{
  "arch": "unet",
  "model": "segmentation model",
  "dataset": "rendered scenes of coloured solids on a plain floor",
  "train_examples": 195000,
  "image_size": 48,
  "crop_scale_min": 0.8,
  "horizontal_flip": false,
  "translate": 0.12,
  "color_jitter": 0.2,
  "num_classes": 25,
  "norm": "batchnorm",
  "hidden_act": "silu",
  "pixel_unshuffle": 2,
  "widths": [96, 192, 288],
  "blocks_per_level": 1,
  "block": "plain",
  "attention": false,
  "upsampling": "transposed_conv",
  "init": "trunc_normal_002",
  "optimizer": "soap",
  "beta2": 0.99,
  "learning_rate": 0.002,
  "beta1": 0.95,
  "shampoo_beta": 0.95,
  "eps": 1e-08,
  "precondition_frequency": 16,
  "max_precond_dim": 1024,
  "merge_dims": false,
  "one_sided": false,
  "adamw_lr_other_params": 0.00081,
  "max_grad_norm": 1.0,
  "ema_decay": 0.999,
  "max_steps": 38200,
  "batch_size": 64,
  "epochs": 12.5,
  "lr_schedule": "cosine",
  "final_lr_fraction": 0,
  "warmup_steps": 1910,
  "weight_decay": 0.07,
  "adamw_weight_decay_other_params": 0
}
Rows from block 3, named by matrix and row number. Each number is 128 + 24 x the weight over its row's rms, rounded and kept within 0 to 255. All counts start at 0. Numbers have three digits each. After the name is the row's rms in percent of the matrix's.
# conv: 3x3 conv (model.mid.1.conv.weight, 288x288x3x3), inputs 52-64, a 3x3 kernel for each
conv.26 105:131155095123120161137126123164086125101136131140128136155124136127133118112125113151119117130127143090170108080114129146100146172115151127102110133143108130118136088134129170071117121090100117115104126164129116088204132159099195104146111130167122150134131147102094121118116097144103143107131132113150095115135138119129127161145092141118122125114141091
conv.27 102:121146145165153142145159134161118149166157181123187129141126107119131108125152129120113107124144105128170164083131120117098110141182139130116113138131123130147131130097106125096143128165133154117129107133122096095128096141137123157114128123149166142137093009093105118107138144125126084113110102161137116164131115168140109118068099111117154151148116131
conv.28 100:079144113109150099139122144172181121165128152130115183137157103116124128092092099149126101131114106102117142138152165139152134121126127107129145125133134141118114142116123140149105166131125103106138070113131145127101138159112135150110154177144177139138128072105119137136168136142115110112094084101139140119108135097127123098110118173129135141135147083
conv.29 096:152101141124119128106123113113063143149142150156161103120151166089166126104074181096110147122129123140078125137124115131120105124095143105129127139108153134135139112140163106118128146099171111140132148138142171094105140117133117105150134154152117127095118097091133100122099136130126124090082105156143136122128104146109101095110126123141114202170095137
conv.30 100:118161117132135087117116166149128176126154163112116146146112121130137109116130110174131155152111120093162115140129126100106116156117137156119095171119130136148128129115167130067118109085102161116143125112113141175152117122143130155140161139106101171125116140157111119125165104135102125087126124127130122136096106163103101091132181130164126100163157158
conv.31 102:116138080119164133113115168113128131120146122130144139111104093087136095126137079117137120135115112130121119172117107171081103107139118111123127112082147133137121126136129136131149127141097126108129122131123125115116148125111116122135123121124128118151151148123112127103134115150154071200140095103145109161121146124235042115115146141100135147138075119
conv.32 098:134150149127109168121152132074103126159129105151124155121166158131145155147112133205093062120125169162086161131142151158108117120143086131056123156099098138140126112158154098094149152132143104130139134170115137119112104143100118131130131143077123127107131155115170106149131085104135148125115145142109133126092135141131132078128096110138126150042112114
conv.33 098:104111151105155096145133119121093133154113122122106120156080128106133125148130138121101163150145159122126114096110148110118144141101124075070089120148111108124107110112167143152168141128140131149114118114149180125121110092136145128098126119089109131137122104101101135115146116126097161148152140140121116129093129116104113112168129145111076072118174113
conv.34 099:117123145150128139117140124061104139094147112093154124125097095112116064116116131127129117126135096098122088101133158098106069094127098146147149144114101144113152115126087095148131107071140129128121116155141123104125143124143126113162132069102109118127143124132149160121115133115123128148068131164137160111113150137154084072147122121101088136088177129
conv.35 101:127152152115079129160093120166128137129169194135130142143108096123068132122093180168160164138142125118112126064129102145079108137153128116106131115133117136161146125115147118079105098112137112159141139075150140118118123088102143157114142135156111111141125186117095095110146135123111136105103173126123141118114118144146104167121129126103069146101098172
conv.36 104:134128100104151132117125115156072135115138087136152136123127136137121142140120081142154106121066134128118100149118102095094114112160154147150128096125144141113112146129140117151148088106121134117101110168183060168154092133160120092122105097116136096112119114130112098161113124159107135128126138134154139137112159164117098112099136151132123130120146148
conv.37 098:066174095100107079153150180096076158127149098144118153110130168143116151092146165118097112124157104120141093138122088114155124122105104114161101118149161116119142112122127116160093132157132115111119118093089072120119099104153187104151095125116128141138125124133144124123131101145113112114142151132131152139133122153096120106124151099092086101122073150
conv.38 093:123179092102135086159094145118110137123149120123162079137134142145178109117140144114114116125130129162091105101139138145111134122100145089169111137147112138169151127116144106148145090124117153160114149109135120123102125107129172098122133117140120095109113115131126099131119179111097140127123140126100141127136125166091151123119147122117120122153113147
conv.39 096:110163145155172110136061115118092117124092159125145117135179127112110130121104120152142104142119173149111159122128153123142124096146133111126110131086086146118133049071126108166108118155132167207155112171098117098111104032148106149241094106109131107167091139107112103121115128118153092116123107124133133141153132088163150123126131179184139126114124135
conv.40 101:118107144145161099160111085096090136106173179155135123148146147129133128164050100163112118116125125135144132112148131131129112104132153127136101123104112117132140162132112138118143149085147151112101143104104100210122126126141136151113093127114118127169124142127132164096104128119131130135142116081130143119119111138113124121120162139101079148101125133
conv.41 102:128121137120127129117141087109139119144114110079121147132124072101099082134128174105105141161123135165128127116167126100123148116117183153144119136151130162133121126096132094065103102166086124116118122121120153143148118119144126099141132133141124144130135128092134165142164131108108145135122126142120135121129111137139157115115139145111148153157152109
conv.42 099:078193110108128175121128122135121116141159164117109112119120117118170173139133147121127095145145101125126097123137097078141144136119097118117142105107131116122123106114100143119152115134178145096123149129128106133159114158133113137117160098106107129117216123126131136139125114126161141112154138116130090112091114123057117106130119108119122185095142154
conv.43 094:158089144150143111154145091111094132117119124117147099118130152129096152119110106089143123129141095111130120125135146116127104141135141105134139121116130142112146144099112164168135125244188094132118140114141129102123126119132080111142120139141114117107138100150106120134132127083150131119140098105123131113119130123133096148123147149138130131153092086
conv.44 098:153112121138131155151118138140170102144133085132157126140125145124128098170126094125108163145162129116143104128141105121119122157116137091114122135108143138140152100116128150112204146114125123110109132081063144103115116137107121170114120102104124139114133088114116136089130105146138075135158122157134153120177127146135134143115120144171124126154114155
conv.45 098:116121083148157100147139102116122109114108135130130127162091091164152109121103092178165121147125148118148097139133122107143128128134127160096113099083130129128121148141134134133125102135084138127124129112143107141188091152099093125131149116104119136122133055086101105116105148123104107125110097118140167123120137116131143112097135158149148134170188088
conv.46 095:086160100120117082132125145147140147151116155103117147186111156102130118142136154127170138121145142158114112142119178143125133166109134092110098126160147116113128123126117135127107169141158096148118135167135155101108113097133147176128128099094090087143146082137116106122133142135142103098121152139150176104097114181149138105157146142128142113110137115
conv.47 098:159091125133118145147103120145127097138142107133106124116142076124125096112123155137156132176108128144110114149134147099130121180143102181071112117158117128140136169121138142154109126118134087148124136156098121079115133138131095145151124138153124112139172191145169122109122151110146122146171126138106099152117125115114101130132134148129157132193148072
conv.48 100:121136116122128099143130118105091111112148112125106080109146181132115132129126078128122102138123141125131106185142163082128131104138132110137100144108110146155149121121162113218131123106114096129076121083109165141090111055116133109134117124115119093144108095081110144166142113077141142159131152119170132147117108101101130111161166127167156142136120158
conv.49 100:178059118128064115135144106119214145123171204185151145147146129132118138135105145141142128137129118116124105067150114087115161104133118091093090181180095109133113170109130164100163147158099126120100153126147122083131136089130170149125145165122124130134146133134114124129135119123135104119136144124125125097137131138079140090117124112125114148141104118
conv.50 104:155119141131155100128150140106080133136114112135142121135118097137149125150147128127182119122119067133087104128118109058123097115094108134097152106157121135114144142147113114111180159151097110153112140168137131126186116080117141113152151070096139128102112146137119113119123112151140102128093098108121148127160128137115096135127128109088116141123193194
conv.51 099:156106141142114096111135116126150154149126167177119140128121159135125118113150106113147136145135112097119114111149143136128120110122153116117126122139121130116113094111130103086147118121123128113145122140165155182129124121087171176170173146139163138105160117103121122141128105094112074073112103086106088113115138131141137136124124136151168129145176151
conv.52 100:111163065142070099161133070093090110136144149116137146125078139129115173138143128148103132137148134141097084128101115155141140127167141085146077148143135122107128124115122123164162128164136129127134140096126158131123135130078147194103159156113129132082144126133141145177128130131147145104166099110093115126134123152128134127118147144108134123094085097
conv.53 101:135140101118135143143136154166126107132126175182165184181166129126161107128129101109130130078100080083105099131101120081090135116134148121106119134135143149139120096088125147144134164086092132161137109124172111201136129135155147121112120122103106130168129137139107097116131141117112166139136156131116158106147159129109098141142134104172170146180182154
conv.54 099:130175079129134149115106141128117164135122086128101148102115130100150123168124121155080110116148116103119113091123151096128154127118162099111125148116127154132148121148121070146097174078157103134129141156110157091107130096112168129137121113094125101144151171129104132103094140155136153137138126115125100124133123167191120150163131133124115136111121141
conv.55 102:164093149130138107151126128144102087098138124136112128132125119124125122081116116120149084135083088115138177145107103096134163132148138119139131136093162144095142132147105112154117080107107152133105124113144129098128124125131136050105128110134112131086125103120118132178156144113138167133130168160149134119156107150140075137159153162129113120134143129
conv.56 106:140109116122132121114083163131125167142139222142084141163142118164134125129098142134141165155128129133113128118128151111111113131107082130141088125164143131117140142139142103209124090130187121121145137119152135159134126102122131182115147148129103137117133125123086140127108175114106108114082152128120124152165145125155107133142150140124144148138148140
conv.57 097:129112172093151126144148118129131164126135133116178130155119206121159170135139117136120123140148117111135131142123113150148141120173126124068097149110114136139098119095098160169117110139128144130193120162111139176115113129129129113121141123123130140130159105150130110122131105175130125165141116128099116120142106118128134128115122145162152099148141093
conv.58 093:123138116116163135107119107144151112111142083137130155099106116097118122092150133126148102124146072115136138136125099097118143138149142139093092117143094162121148115142128087093140098125116096152148140148176089178112125149129148128126108142133120094136150158109122156145144171117122174169122191121134116142103130149093124154122124114171179139134133151
conv.59 110:148128124145123131129130135114119128173149105128122150163108136141143134132123147130087113128134156117082129134158111105094118123106130127142141149147154149131130131186196151127162127152147128130119131164213150160103119112110134065118134130107122123150105141163112135106132085138114075096131147119111155149078134146162134142142160133129151210153157174
conv.60 098:156108120134182122120115144109112115144119122126100116093126122154128127117164121067131125119110126137090089147128155120096153139146124129106121103135097094150163113099130098169119113187175141150161151099102118095133150151114144105127133104115117107113122106142113073154108145128120120122146098101117115146099160107140139131155106147097111114082099105
conv.61 096:128151161094129145131127125094149169141131135105160129125181091107157143115164158101102094145115136137150121111139165116100164130162161149118102137100146105129113072105123123071104170126126116113117112133129125120110133136124128154142143071124113144108114104140121144142123114125146178115150163102145137136138096162162135119119104132118126169174137123
conv.62 095:083151134088156133141120111158097101096134105137094111151138132171144103126115116071124141090153146109099130099171124120130154126146153100127106150070099152139140123137123132150164162125142132088096142117134153165148126140125144129114139140130118140129098088160106146174125169122139167131131133122098090099105121127103091116111079126149117145093160126
conv.63 093:146184090135115115094114152144101082114134104127132084139065120141105146122199144135184121159116155098126112167101113084101122180101133147147079142120129116130131145167090145113170158113098127092114141175117147091133154118110188123081141091129145164104116108117122124116064094133132093143098120100167121100105120114098087136124092104110091118133130117
conv.64 103:139128104085071131106164163137075093128126114129139109110083094084120091130131147160113113150092112125153115182129096161152114192137074153117144131105143103124114146137162116120170154110116145137186171187137121117136132108127128104089079117132118114140107133133141162128148135154142184132129177151152127133130143140119175135181156135150146160112082139
conv.65 098:125130100159140139154127105156125149140156142103145104124091066102130119109138126086164108094153106141155098081139110140118136086145104159111128164105117130135136148112179106160155106106111140137125109148159131114177107113144116104128143107147121141126154143144105102135125127158134154113165169115099109116124097133103116144139111085106124102119105135
conv.66 099:134105136132124109130131110121115123123128133092132100157135098130132136183157120143103123140146141119118141116130108159102148184102119112133178125114088130113117120119118106170138114101119108122141091074131116136132130120129109155107114136133116097094133055093128099166090116122128110116113147098117128123142124178081085175160151167128166166163075146
conv.67 095:128107095132191116169146141142110079122131092101149154109140120157131134145143132136113202147111117096114148159086125121113143138144125126121110135095072122160127093150152126083155106147121123100122109140109156166111127162108122155128151127133093128120135068112117120145127113112121089115135155133153115128126126109169101143119148137142119142143107154
conv.68 104:115105125096191118152116124111100121110108108136121124182155102102112105144116118112104139132119103104084107098162167098089182165192133105142131130125121146128137126129135107145150111127110150155165131182137114112124121097123137135110141112137092117111088108125158109097130134107097132122148105111128139147073126111134159167181171182171183164162166078
conv.69 109:123131101098137202128119092083144120127153142135127125129135093125082085108157154129135151087123112123153160098115123142128105138133109160135105122132126142126120155110120112125105114059101134127117112112123114114106108100120135076094122094121129143122144183146115088086122122091142176123137130138111125105114130130171175134122141171131129166173183104
conv.70 097:138131179161130129112134148187119149119123123144141137132120131119145089145134102106154132136150149119147168105131124102139157110140154108066081096114085103108120122129124133142168104134142112144134119122156121104164113141126140127090120134110150148084110166151110078116106109123094122096133150066141122090143125140157100149147104115164120133143117096
conv.71 102:131107116119162166134102099100146134104127081131155133134139147107117108093134135134142141148144107117181161125158096168130150113114115150086132139097127121141132083136127099134164133129116121137136152076111140131154160134145116109098141075101128090142113108062132067123145152125133103132116090107147112107126153145129083096126130112132145111092086094
conv.72 099:126083169121155138130164119088108120122132111108111108151128112145134177142107120111140105139153143179108073121121121119106110119101109127119091145094139148156115122134122146137158130145125090131152143123150094120085119139146109119113120106088122167130100074122128171147109119158094101169121138131132110117139136123153146131121123116125123109170063159
conv.73 097:136151098092128139106140111094112145166105101120081117140113115130113122139131113100151105105144152092128095120138115126120129120095122103073077122095141150128121104113136155164150116124119127100147126118150159157091149116121111106064120120099133143149142153178139076101146114148132099123127121144094121150162108122096149162134125114145119124107075104
conv.74 104:113134103120131109126127101105097111120132131119134157123096102158114114146090138112133112104132112160170143142124145101094133125119079087145117130155136162152138109133162131070047138105142130132173162117140124144096175092081144045123133150103137145122128131112128154097107107146109103147138123086131138150118135143115161101121165132140154127163133165
conv.75 100:103178130121115132147147147130082113124114128120150146134129098107109111114107139054071075102109123157122155122124099149133135078130165114092143087113109124121094125153112108208187153145158129141148141144076131079120138091065136049084094143160131109121128113137146115133096109134152114111175092144119148144142167126167141105144143136128165140130140120
conv.76 095:102139139180136119135150150098136062112115143119102083098135097095161098092149149143113125160148126128089166160133127139117174147079143106120151131109101151135146115082121147082105131165115158128115104154116153130135154114112120102146099127146132110139117130150100131157151122121129099109141128123121138124107102153049116148138169084099094101158135131
conv.77 095:156087143088147149134131131141119071131094124116102106129111138122143132143155170102130139095173143159138129100144119101142155140101149140107150117149145113118107146178111148157158130117150138131135171189169120120164120137112117111166109158126108094145102123104104144150109124104118120152121165136111115146144115107130124119121120111114137128129101084
conv.78 106:110108167137140128136144122102113120124167122154109112120153141117121140093093094118112130083141108103061137092127144145113091175119164107125091090128145154135118132133142180085131165112116112125134112070142131086207128100143113136166136119157119114140089187107125122120146144128087127145130157103132096126118174103118084090133105120142095166166143128
conv.79 099:124088141132116111111118125155157127109141117105140099092130151104108158179129138118116155111087133141081125136133115142085121163121056133124113136110081137130135132120137167141142109168117101096141101137118144169187128124142083091159135138092142083162107157175139134097149126141126138144161100137161131130142163115127057103136147109136117144102085135
conv.80 096:119129128105154136111143139107091105111123107108122141101105106122096118111133119095121157124119140172139145141109142136131149091147124113106115131118115157146119126129126123128120127095135160147141125145124089070102158152131128075115156112102097093105149109120140110119165146157173158153146115145113136117133160132100089121148158153197156126129106138
conv.81 094:124006153111103126135109144074162124117146097090144158099103077154133129111180151151143123129114131122117117104126101130147143132093147133065152098167143139162127118153183115086190108135144136101130082111146130115133130114163151142138135109101103107101153165132155147091124118167114096125153156138140158110120105149122160122134139161130177163108125116
conv.82 096:128132134132128133106132100062122141156170149130116133133106116120106142106156138152098128088148116072148077135121114145125149112111103125099160111102116142102092126118124130152111129170131100140172155128147123139130115130108121088159125123183134122141100093121126119153107137135122184157137182144129146117124133113086123109142125138139136124128103070
conv.83 096:137166163123109081145122140135111128161097128106172122119160087118122133189150139141097142125084108157093157114093153100105086162102162108135143167151126151108149113119136159102141109103142094107115144112113173107086118090097130066141125113119141131130124093118130171199146134118117173126125166109130140117137111155146138112156145133141115137102129081
conv.84 113:113118084112125152144135113135154132147129120144077171103151117112158136140128130141141149145142158119147086091147151104125130138142082161121128103134076124141120126113169128181156136123162139133123146149127100129150137156134123169093124122096144127117120073121116101112146139128163170140117168123144115136141129113153140143111102138128148152139116161
conv.85 094:114108086142115097136122101165118100121083145121135100117165152161160109109121112131119134132122153131133183118085129145115119115137139108102157129121135150130134139120107021016105141152089134132122125117104177163097163090124078126130110112150124141142151071192160181106132138112123124125093126172159168114141096153106151123106111168132137153153131145
conv.86 096:150084143126100116127132124129152109146125107114149138109156146126173094155139154105129117106077141142118114110122135156134122145118121145099139080123165128125111140108125162125117127126127126141121134093146081138136108092109148149132126123101164135129180152158146137194134131107110148116141137141134108119081134127070112123163085092132142101114115097
conv.87 104:148130161110105147136150125127098074145121098122156133147106131139078097134165096138140133156133119126145163136116147096117117104120147086138114146133126162137134124145096073113116140060106127117090125159175116169181111087099109114131092104131138111124114105130109117118138135130128116105121118112135120115121131113125093141181151114139140114141105116
conv.88 104:135121131133142124122175163100114087160128075115133067106123107128134116099155148067079095105128140129091139181130122119121144111148099099109136087102105154145119129115121156095119137136103140127118121108141111096127136118120086054121119127118135154134142061128123124119105164090185091121164113121138143102127125119132117129156120127133124074144182077
conv.89 095:108149171137042102141144083115134150100156134067139103146103101104150131117119098102121110104118121098084094097170106099109106121104138089128114144130132160147140123132136120120140093087121120122127123114105168132106114160152132157103112082125142141137164091118106108101111111154154110142136118117121134118134121138162110143131121115093093067093153119
conv.90 095:119138137151147172162112102112121116139111125117106103165157121166139146100122141100087103136118121096158139101111116093147186168155110079097087144101119129108139121110144093123130129140134137146114152101155110150139123096128132118123148140147109119134144152106135108118117131143078156102137151126108125120107120163087102184136116139130093148137130102
conv.91 100:102110128101170150119120177172124090104117134143100160143093126124152100162160112127099153120159138125188127135146092124155124117093130109078111142126109129146107113153121102119149103139086123149138131154158108123119140157096116182073149149144125120104119110152112125120111113131076126115150115159108105113105164111159164136166178136150112104144120111
conv.92 097:106087107093112107137099083125167132112088136114104095155138058147137083093101112125180169145129141119101111120126163178110111120171126135083102133126136110140146175133153138133140128123116109112148148149089127145133118105092132167149133145123151132125110078126131101124110146147156123116148141149171131161152113168153152133101160151109119071148103121
conv.93 100:084128081135092115126135117113106118125150099116135144144136113159105102115119144160137133116121147178142137112109123129135156118155106163184150129106159120118117084116094138124091139078109127138166126097102096117093110198197126142176133153143119114138172135114158139145090143139116180124109123175117106161151107113080146149110098139090135123099083109
conv.94 107:141132168133130101148136135132099088113121110101111102146117113150083126150120108093129140139115117136115128151121100147105091152230148100085100147112151130112118171140110126120108158111151116151112105144087159184130066123156108143129142130143154125136123119084138103125082099145134124107104137135100163123115111144130122139110123110193124130119099109
conv.95 098:177096155126138100139129153137113146113129118149144122150160121126087132091104094109157119136083112130101141112131123121125137120103137114148123137159105153146110109090119113094177148141079129125093146166131119199134160082084120054129087116136146121143160162166099137108114096140119131151138112166135140118149116115105066153119136160166149111128168117
conv.96 104:107158132113132104135116090118121124107099134129152119133099114133080113150131103134116181175112134100114141159077143121103144109142201095093125132097110141131118147098137062136134143139121130134138089137128173101165090112131134099109142115133135132153118090140135086112110089144162170120153126146170101133139148122174070160116135119153185108143144107
conv.97 099:107078086146149086152132170113106126114138113122152112114132140143116136092105179135093108157113156135139156142145127133106121158148135128083103141084141107131114147155136147097078106104062155126102107163145170151145107136118117109085112130148113118129085071096116096124121150118110164108135121103134133132171144154079097158136173172150106164153137112
conv.98 098:135167074105135049145107135155149141128137113119124113118120131149154118144077079170132144147133146153081131114111159130117141176154139124133124104123131120111139122131140084148070142107109161123145112126141148191135121185110132219134139150115137161143138162103160096157101122123074128127115129162121115149123130140083145064121136144091113121131164099
conv.99 100:133196140091091095116101116125090149134171178122145124142113148086142106137129101107122102132155165144161131152134142116113097100132152108098121133128132121159126102128101161132130119164135127126132137104132132118122089093123137120121150112145114136115156104121146159157118134132125157158132134144150133134150106127111131116165130117131121126103086115
conv.100 093:149110102153120111114098092142128119105116133134115144132085157162111121131147128084101173117097088149162134129126141134130124137126133129116140118148072146124130142141129135080126135106185159139121130133093142080108106145118141142115088115094138137096097068074129114130114145132114159150124097135106126122159123082171146155114092131156191163116173100
conv.101 093:156063119106136137144130115157126145132124139113121098109113096163127128118137147163138123143141124141105110139114106144125087124132143138070144126110141126109128136134169146112096173110133115113125150143153120143142171151165135130136122123125126116132128140150130143139117116124105158095094126151157136117094133139151088148100075102098137127120138161
conv.102 100:113092127090110127133085075105129142089116135092100114132145090132127115096179150119167125150146145121065104116148123109106100114105126154089104105119146137106171108101111102098091118117119120163117117145122141141099131148167113153187111106104122118156116111137087084131136152126122106154137102127122130127112135104089092084142139131124125147106108100
conv.103 098:141158147149161142136130132135130109169094129084104148152120095151137133126121135140125137104123131156111120129090128123094120135109122095124069137124131128119123128155160101074095105100125143110154132107154137119118142081120118086140135142089102106157114020073103148133117123115163151083132125107117130140146115135165116140148144130124137134120151148
conv.104 101:106078126111133134139094142137137085152156125126144148134105106160111112152101112204114140141129138122151099116136120158156116105098117135076103138115122113150150125164080140114129128123151117141147118125121124095126149092119127099105154126136160129137130157117123160121094125122095103151113127129117130137167134123125123121135109070153106163134180138
conv.105 098:168188074118199148139118070134101097146103139108143160144120130144124132133147117100111125116090154118138161096147124128097135153130154146110104153100097146150128112100133108129117155135111092108096125109084142160164064104107130135129122157125142155142136121191116130132127120129095117117096131141144137108118119142074125157153155119146181103084109107
conv.106 109:126123141156153135160130126129127122138139118126130145124107094118118145157112109154148142161120105143187144139146150151126109167165106123120117136131126124106119163148154145140121109115116099138126151142161111124151174121126136142089116102136122131108101119118090117082087119124095109088128118083131109132131121129114089147104115145148123131148176170
conv.107 101:173185148127135121118101140094117116153111137112140144148130098127121108120120104082125117129155123135120159110156129128150154138142137080119112169087172132139121153078133120098102142172115152116137113132147118142137140126117150106099150098134118114153083139160108121131096120133138126116179114097139138141111142168124121144116117161124129105134129156
conv.108 104:151112091110146137105083137107104139131132112097144128164149124159159151096131150081134089152145139130082100127117114157152129111118118133105122101085117125130148135135127128142168140158149137151150128118132172180129111166108126111141126092131090153138099077076093066127119136107159038057125119141151108111102127151080093079140138117126140079149084167
conv.109 098:148081086125139126106133113136095159092114117134148087102107118140113153170144122146144116134092128094139126099103115089138129126129133120125139133125149130099115129139146099097139103132141128095100167119124129166138146124098128157154148137105096123079119139138155123118139134126083135107102150113120105113119090136114120115123127114120111143126071144
conv.110 103:118124172110077137117114114133129200142178204138090125148157144151127134137150146148122115146134137163153106114142131120122102116082142096132111142148120140132138143124138132192164139124131158167111130104135100202152088087123151228173115142128106112124100100167111149122108117100106106158088151158131157114168094128096118131154155155090135157141154132
conv.111 107:158125105111124116131123138141130103124105111150115114118140129146114121139116176096100139127126111140073151149115147131136131145152113160137124119138106132126129122120134138134140100134129142149125155132134119117113126141123145135118132137111140122153135171113115116104087084139102070105124057111166141147085105134066129132123133093138118127147132108
conv.112 099:147140102156113119126123137111135138131141155124129143132137123133127179132127118121107118119149101144160146144129086091159123114130128092129126116113123124120113140152113104187171157096124152110129131139134131213134122221152117149149112128142121132114145136134113128148124118102113157128123115139145128148126133128084109113121136154131096179148138124
conv.113 102:156101116135118109175122149140128119106105150167153130102127177129139143117134160095126101151098144162118130129117104192107116170166141099100117084114057143159127111119165139157135114141148126108142129158152128156132139157098140151122121115120098115147105054073122093123133096107167082080128093102141143133133141137120196134144127154168159158126129099
conv.114 101:081165148105178143106117124130139114147129123141138149148135083089186150110153145101145101131096113090115141111138151090146152138109153123136138114133131133152137112135161118098132151081141140146141107123137092098128106117104106147117139114125109114107170155116134135119104138155115125153061179112164115103096120123044147096141114149122099142117122100
conv.115 099:129114145112105140138102085086110106123126123107122113147098111176101094063121149118140123120160175110103128112112130112127119123130127064119143094125135146127155144137107126116090105099112160144129131177148132152129131117100107143179134117117109108110126178152120092074100158138065118159125095144118137143111122130091086111105128126130119134123148133
conv.116 093:130169127124091111135107131109115130152130159135145132159079105107132114143180114142123108148132115124117131137135143120122149103120124110095102156133152099110109117129144099115150116164125160179123158138112091144150139120155118157167141116134124123142116092162093109134142130143126144152126135141130121146149154113138109154148125146113181095102096154
conv.117 098:128076100114160120131143100132119133125128135130112131113149147128166155150145125108121106151160169098129115130114128117133198157164128130080081132148104144149139102126125097107172130117136137145091094096126122106122149182131098066111143082125141115117138146145125130118127156135109132106155132127140143179109168098102107105095119169119127130155173150
conv.118 103:126114124112129128131132119090061129115097149140115107087123108152170110117127129054112114117099098137163124101093096142126110136154141141156134142148140122104143129140110112139154126115106129125110119114122158130120127120139129174141136114113157127117132131128144186152130124131130091129185115094134118124134118125144137122147128135139138108139096099
conv.119 108:130162138133135101145121117124090107114124064109151127140108113153147140156162126127147134104145141132144104093119136077126115152156126091145130122101169129124132123113122121104139144098126112105122121172182133074092110129132092106178114123155138143142157109138160131120147115146123073110132107105129148145134145127030116089102128146134147106153111097
conv.120 102:112081117136136140153122152122134137143113142118115196110130120116107156130105156092103130121106154112105157111137104124133117154157112158127095140118138088115147131082157145086113141123129149115131143128106131162114123110146116125128134116141141123155109177120158141145128158127117084094123102138129153133164127168118096157149106136162140202127131131
conv.121 103:097150158131154168127136104085087143158121127146085117115134128131085100129121155111087136102143152124112095096119154104110161121140156069136125147146119133139115122148103115112108155074099114110152164129130145145153121122123153138116120112107115141127139129115091140122144148135080102094109111083123132121111078113031082132154124132099137143135092096
conv.122 101:138121122126118138099116152143061140112110131150147147152110097148114142125119112135122150116094148150128115167119127176126132102129140111123130114137093136130098152118116146091071115170118140118112114197172108067135117160151143123079124137150143102102118144130146110129135171162099134153130104096084123128092130088101091098114128126095149135127158136
conv.123 099:157157168146135146132118112120130137139148139118118151125081130105121085140105129078120100117149121153145085077123163124098159100110117124072061150107083129123131127154140164143216145094157135122093127131132124130130126084080140152101157111116131136148115066045095127113129114102134126123130124120145168118179104094109140113106125117126117170102115096
conv.124 091:157103120126133120134161131155147147110121136105104109142126114170107094116101118110141132124144101150138097103138125097080140085118138131149101137129120111117105139148127163181157127175152130146118112168098129213157151132125111081114139144129160159126084136166147144142120123101098151096124131113080109104151112142137074075115127153079091133100108166
conv.125 100:139103134116103153117126126074108147101131152155143110129140100103078096126151082112122150140132141102085092097105088119125106118094127080151144136141139190143147114157121120158106120117178127118134120109106109099108116161127123129090122141097116128123147175155105100084130112146102228142094192148126138126127118106117076111134130144136141101097055062
conv.126 106:147085141099128140106101155147105165131140120125125148125103135100095107130095138119125116133119084110068115138116111097142081185119148161172113095139120145128126113108152114142175145127172147128122145123120102079108138096145129171181150122154141157143136093169106144112111111150084139098129092072167154123132106139144176096127121089130117135112176146
conv.127 104:124122172117117117158129123119132204105131116106124154133105144116142130110115134170121133153081105164161110118155135101127123143117150110187108149154107154117122129126133137155081143156099133141113120132101114174081098108125157136130138118112141074144146162116107165141151142113133119083162124096106099142141144088108080111088142180160161117145124102
conv.128 104:103120106135107131130066109121115103160137126149125115153164147126152079146134103123173163140152086163113128119125125164107107151103149132135095105104105118133134128141121169126140148124154128123103105116101116089108143112124138145121113133120160129142149115129097119128130124139127164166102148185170105142119115120159120129146081078113109113149149112
conv.129 097:116090109147125097156122139112121160147106120107121125132099119136160112135145092128169128129137167107090153174140153138063123116107138102089112120139066128126128111116160124128124154132137089135135144126179131100132120132092095093129112125135110094121142116158141142132104152104130119104137156110115087145085134127140121120108095124134123159163184111
conv.130 103:116162154123115185129136117141093131130103133170110139113096109142187085142158137117115128127146135140163146148123108116111137145118136151081084170135132150134117115112106112153108115125130125098106129154095155110099149112127142153105169131134124134127101174164160128112090123108104042160091110101121133152127099131105087142150128122150171167122143115
conv.131 098:111106154143162102126115129134167116154129196141127133153143155174131154117137077111092121127113163142141137160120122142147122137110144137098088143136096143115152151166115160092160138106139115118113135121149116128192103125184095187160109138133117106160137090120157123158108121138150114129133074112116083134076098116127116145170147130119135136146078120
conv.132 103:120026176121132125114098116119117137126119163135135147138151116148051112131174148135151142137143105146129115157128115118109091119121114117145088129185108135151127148144136162068113100078154127137108104110136130155127130086113114133123145201117112122118133126132114155146149131104084143081112131152140123138085150140105118157147129111148135146097152098
conv.133 104:117123121149113071144111124125096095117122142111123136131118169139165150115134120082091105127119170126099094125120129098107140113156115085131106130137100103113118099098114129070088169142130144129140109131110138164122110198151105128160155127099158114129153114091126163138160143128114162125100147084135124152132127109109131119111107090097110115134129133
conv.134 095:105094086118178138139145118169140145155095101158136109150151121156120103121119119101111133148125090130120080192136143142129143151104161135141057117110102097128105169165117107101072125119154120128134145160134114072139180204151124145108124156100161192163175179170108070094122138119204144116125145131121127154126115122130128157126111118104101165146130188
conv.135 100:120065082103103108118150126182124186153095125135119121127122126111123176113115134156126106122129111105131117118108103122091145117121118147097120113112129138139138139074140139133173136126140111139140116121101167135127181145117121109110148106126106115134116121172097151116155141146123124119136122124131137145133134142111111102104090121096112123146133118
conv.136 100:106105069111138130118118094101110079126150084124058112108125153110132129126112079171142125116102114142139130047087137146104112133098113138147118139143136117140126169155150100132113123128129147105123121150162087118092139115118108111127116102076126104156119149112115102139101117175079143118142118137148155132149128117114144206086109126160171155115153160